From a checkpoint of a small contrastive image-text model.
Model: 64-pixel images, encoder norm rmsnorm, encoder activation gelu, encoder patch size [4, 4], encoder depths [3, 3, 3], text encoder norm layernorm, text encoder activation silu.
Rows from block 3 of the image encoder of a small contrastive image-text model, named by matrix and row number. Rows with one number belong to one neuron. Each number is 500 + 40 x the weight over its row's rms, rounded and kept within 0 to 999. All counts start at 0. Numbers have three digits each.
Before each neuron's rows are labels from the 100 images, of 14848, where the neuron reaches its highest value: "lies over" is the class under the peak. Only what is clearly more common there than usual is listed. The data: single toy objects rendered from many sides on busy backdrops. In brackets: how many of the 100, against the usual share in percent.
# fc1: MLP up (encoder.blocks.3.mlp.fc1.weight, 640x160), inputs 0-53
# fc2: MLP down (encoder.blocks.3.mlp.fc2.weight, 160x640, transposed), outputs 0-53

lies over: part in the main colour (72 vs 17.4)
fc1.22:518537427442454533377484578494426462529483453517499526453413555482514436445512439505500546499536470552460485460501489560524532421411498481489474473509450469474469
fc2.22:524532440496482559424505521462445429532443401492481479459503527492410439528420481444561540513441504541465467433549452548550496420430550514455531481537446445546531

lies over: part in the main colour (59 vs 17.4)
fc1.564:548435515466513531591531420506524530460518527554484505506602522520460421541419518499554455497514437542476443467518490527566434494463463541444539517443507414430507
fc2.564:501516521555448537458503531488484553444476529480518559563550460478473467443588430577462501556531543508542550467383502519504542495475541515486534480451391576514520

lies over: part in the main colour (44 vs 17.4)
fc1.32:558459577502568509458370507481523475493521486431535529487426541541496508405542513460441446481546572521449522468474508475588525508538478509498438458471477430466486
fc2.32:486472561560456502465541515454545452501534455506472553535483456443487504535526508520489510482495448471506481533509524562538466609520498477510472476519552488490513

lies over: dark part (29 vs 1.1)
fc1.369:502500489504463491535526464499551478501515579485502549489535519495534447456507437525572520516513439495530530453601440538543509422430525513520494425445503485426510
fc2.369:501523515516498542491508500482467483466499513485523462502468485558466557503446476468499535507478561440560511556536527498412521499409406451489547410517481498575409

lies over: brown part (58 vs 0.7); part in the main colour (40 vs 17.4)
fc1.118:441481520426512509551500514520524466489487504570526446488505481509436462493470429465495517474460520530491477450532451461493520475509513563474546473513507447548520
fc2.118:548514462548492478564525574541485537558539571450541494543478459432445441524486504502537492555495467475539461488526534437487605539541505476472530513512498524465473

lies over: part in the main colour (81 vs 17.4)
fc1.215:528499431498518485493567534432463408464463579482501501492455427586520545490459560523565503580463459495440519508552542450515487520564575404507504512517491531474467
fc2.215:450509669501490498494495477544559554556554439540480485427551538439483437454541486520504519501540502494484540522462507502529483451438467468482475482519485474548550

lies over: part in the main colour (81 vs 17.4)
fc1.552:467504539511395595512551495529483404515517530532469514528485517461519479424502566517498469513510507534582500446429508546473510429430481522509529536533490438498408
fc2.552:534456521516471536466494466494508390584458552528570509515520497468468485526499524470509513510478475471494400497474515525477498444453496565407553525503458478516516

lies over: part in the second colour (26 vs 2.5)
fc1.509:488484483494576470470507515484537471511468519452517539454562477411543474464532490453475455583463531480521474531498507503497459540460540599563492463458485550413495
fc2.509:511468470481530499472479489478509461508430467460533476459543531512439495518445469492497473448439481519500521467481515473405461514474507506454523501545489398474484

lies over: part in the main colour (43 vs 17.4)
fc1.106:566461524443511503528538475466441479491485520439508456441507528498518553521424475453494541518485522514488523528514510502480534514469518519524462551519539611412549
fc2.106:498412523504589544523497466457526533428444484515542500465477515476532522489431499451580502464491498522481522526502455541511564412530423493475453552566545501493475

lies over: dark part (43 vs 1.1); part in the main colour (43 vs 17.4)
fc1.314:591507519443519497462433496531474493535482477445480492465384553518487482579521533488484588480494487515579562476480414501484523492535529472460468585489488539514462
fc2.314:425466451507470484468575480510545429501518429506551517451582543466474521489458478397519499516486621437526484499481445509512467478488416486537438461506505479601449

lies over: white part (27 vs 0.7)
fc1.468:536536530537535560424529493496424538501511480545522542444499481521543507460476528493556451524578422564472513484489507439578536480519396505505503541468478517463532
fc2.468:555496513539561519527537479470461488490512537445465529472436520578438470463487488520481467515501494537485484463559592487540515500525458439539510513495555546423499

lies over: part in the main colour (82 vs 17.4)
fc1.222:536524466488494532434489490469404456538552555512548508447491496537427545490441529437463484539453446476496518580472440544497451490520489496524541526516483524499510
fc2.222:485500456542412511424440473469541546524508429556456463567479449462477443453472528515469520544596450483481500427415470435519441414462535510556531497494529525485518

lies over: part in the main colour (67 vs 17.4)
fc1.579:472527587538458503555536551527476516505497558505535476436500557521549488446533509534514450461519539545441553508497522464504482488476442484404475566545518552462472
fc2.579:444519483490505529497450493502577518520438515480479496599472502510492422583534487518459641529474421482512525422380511472506539457485497436454540459471459554543514

lies over: part in the main colour (75 vs 17.4)
fc1.81:526551475505487529433500468514514471553553488540402487515417444528462464553519529501493523590425465521534530478422483511511489505464504531494511483414532443514487
fc2.81:565512490484527503512434475521496471464518433455527494486575532521452449553490484519540493433537487556551512509508483529501443422451542540496457485534491527465515

lies over: white part (39 vs 0.7)
fc1.36:526503522499527572462531475400508518456464536507533476430491554452562513529497467419488570519542503530512485503592459409472472526520437444543524509502491435452505
fc2.36:459463450522506532463513493601439546527567456483505501488517572516585548482467487463518497540516502488482530487483491511539507480500470500468517573462554502442528

lies over: white part (36 vs 0.7)
fc1.324:547522532509529498441524460499532486493521518571441501446447543490559518504521502460514479469499503496566472483479534464469517446543457408520466462540479449447443
fc2.324:532500439521536367526482564596541438542521519478438515481492526531500542405431508548511555551561549438498518476513474526567541549477442498493444524531476473445566

lies over: dark part (27 vs 1.1)
fc1.79:558539535525456502455444498479452505503533507468517523412415505512498488535488555561534587474516495500511486447497485512439519542474489521517584465485480507512569
fc2.79:426508484448512455559491450476558536462505473509517516522505579420490494531481485481547468526528532492520461516563423513534474471518503443528495433584468505513501

lies over: part in the main colour (41 vs 17.4)
fc1.88:538553505522513511505494464471465534469520530542470471451493558573474470496518471484479527496523517553525424607408497492481461541498428506530601428510531480457545
fc2.88:535560495485493550492483584567487449481494487518515564549533469507499463522572515534545516564439491543470461486511443453463439458580490523448389502515526495493437

lies over: part in the main colour (59 vs 17.4)
fc1.248:471497490614474534559552489426489476538508506493482451400518517509511558449517466541515529541555560451460433562500469457437542430462545530492567484487521542451401
fc2.248:496510515496491493498529515490476543476523504571518447581550479564451556423513559448525562450490554399499492500501495513562516529504484522473518527620481486522525

lies over: part in the main colour (74 vs 17.4)
fc1.31:466449481567509531437520480556560455477418519586498501446509499434487541474557482509540504432527525473504468546520487486554473490435502541538584543556503483471575
fc2.31:541494501469466465506577535542450516439529503531527455565478444498535502470481500532511529509491522480546525486480474473501565548504484502518441436473539488516451

lies over: part in the main colour (72 vs 17.4)
fc1.495:443538501555539440504492541495431421538533417496525456430464516437560528566492469455448560454500508544524487549549458452507512537491468500537474469461541506484449
fc2.495:497467516474453500454577574499508485540519595450482530489512468565502521418527512490474477508546523535525521505442526536457534438554524456514502475532399533497548

lies over: part in the main colour (84 vs 17.4)
fc1.525:483514592433473476557522526501494505524483498501409558422481479500527493528471479525511533531518514489462516415527515502536458431570502476530476484542559481472515
fc2.525:499555505543485508453539457499447471559549465535467439527553470482408481502474509434491475529483438506485467523480554548492523541497524441531541516484489528520481

lies over: part in the second colour (26 vs 2.5)
fc1.191:471511451526546425546542470528503491491568462489539492514521438481524448510455536455558491488459496565421527530510519487480513451479536513455536433476541501494467
fc2.191:540490500539469579529457585530535504512507592510500508459539515503511444551491544511467532518475550444512417424455460495482535506495485504511496416399497520459553

lies over: part in the main colour (51 vs 17.4)
fc1.550:494479489533556506474498539459573482501514561515490485480487512502448421467517451476534522492499468515577553446544473549452498526512529539504547478522473501493510
fc2.550:468530528457466448450456432566478534496488450447450467553494480434521477542482523548469471514543501548522539575505517473571493458469508489468484528419595566495498

lies over: part in the main colour (39 vs 17.4)
fc1.611:537465456552491429497485521437490539488468525507477484482515468517462535536555536420513460581447539512568446460521521514447510541520529448544527518505523501550547
fc2.611:502502471522471564478411475551465442436542420452512521507471509504500510548445539506532528478434485489550520586469468495480533465529545527485483476483501492507519

lies over: part in the main colour (98 vs 17.4)
fc1.149:441553446491490534496502546521443487481564524493458459526496494519503582465535494486501537507505532553514454527474546502503492488423453512566385465502414475513524
fc2.149:564450528446505474462536537505502545479480478509503453527432558543521511434456431515477457535441531498562505440482527500464562502530514510555524432500491445475483

lies over: part in the main colour (73 vs 17.4)
fc1.234:487476485499573570509513551473545488475519503467511426488425489492576536468475443495562554446521486420444501463585427513456494508430500438514500461519505471475509
fc2.234:545517484521535464526519466584504543487446488576531495521517539510499534443422482487488471544529504539419541500435580471535485560548493520470517487477498585524487

lies over: dark part (61 vs 1.1)
fc1.617:478456476500459496400533474559566564608521476442522547515460471529484524464514514543482480479483477492471529526415458474476511508461510471528481573495511473534439
fc2.617:548511482489443530470521577521514439522499511450571467490489476518585518470505495424564528500538563478596542562497582431461499466506503507482397563506503538531464

lies over: part in the main colour (43 vs 17.4); dark part (42 vs 1.1)
fc1.186:562475494513513487512570464504471462516431504438583467499403574403452491536517536443432560457528529479476512539500551516497539497466489445463483562569469523485550
fc2.186:389507453465450520486502462460506536456503516514560447416556420527487539475476464472532512503505575564457432496464509460467523495479478454532478469494465466486428

lies over: part in the main colour (59 vs 17.4)
fc1.258:512510426477454539506503507455464537497546533461603493506508520524533467460481506417537421551460548520490474446454443550444507549512553440492463545525555527575448
fc2.258:492376422487464495481417472557507494515411482510463526493475496526481489591600474517544521428489429436450472445490565519484489496529480496488551472401424516548527

lies over: part in the main colour (47 vs 17.4)
fc1.507:468426584495492454509491557528524472501550421469522459484554508414557583474477512496437452564470484511499459509511476560521535519447482482468502450464477506473468
fc2.507:526521483486562478494465530420570515469479488546474504470445481487481479555496445519563515526489474575500478547484551502512475543585438497443568504504494497451540

lies over: dark part (46 vs 1.1); part in the main colour (41 vs 17.4)
fc1.609:486519517433452475521573443464622466490399522408495571493489477497522497516440543430450517536473505500456515493517442458497459480476495531488501538534558501516441
fc2.609:512509479435469507477514516533543460525441502514522463483497471514451537515569496478602498556564451533548451417546532531467498459460530444484489488517470442576485

lies over: part in the main colour (74 vs 17.4)
fc1.298:525494446505450490444472477497511497528423500538516486496500410506495461604481571441488466471490503551441498497472582391530479420511517508498461499536501478548511
fc2.298:483481477511486575511452452547479504469486443490541543479461540571516493477369556440563533489509542500457497474479528477476438521452595518488526499498489499528559

lies over: part in the main colour (39 vs 17.4)
fc1.510:528486504571524506492505468384467530490399517494440565471508495469472540527541503433478464528472453534492477544439500448488418526473488487520507501533498441518526
fc2.510:531555479537525528512463537529521552496514487534614497486541527533508508513416444508557399501455514523466571485547531447505498461492423505480430463467537499515445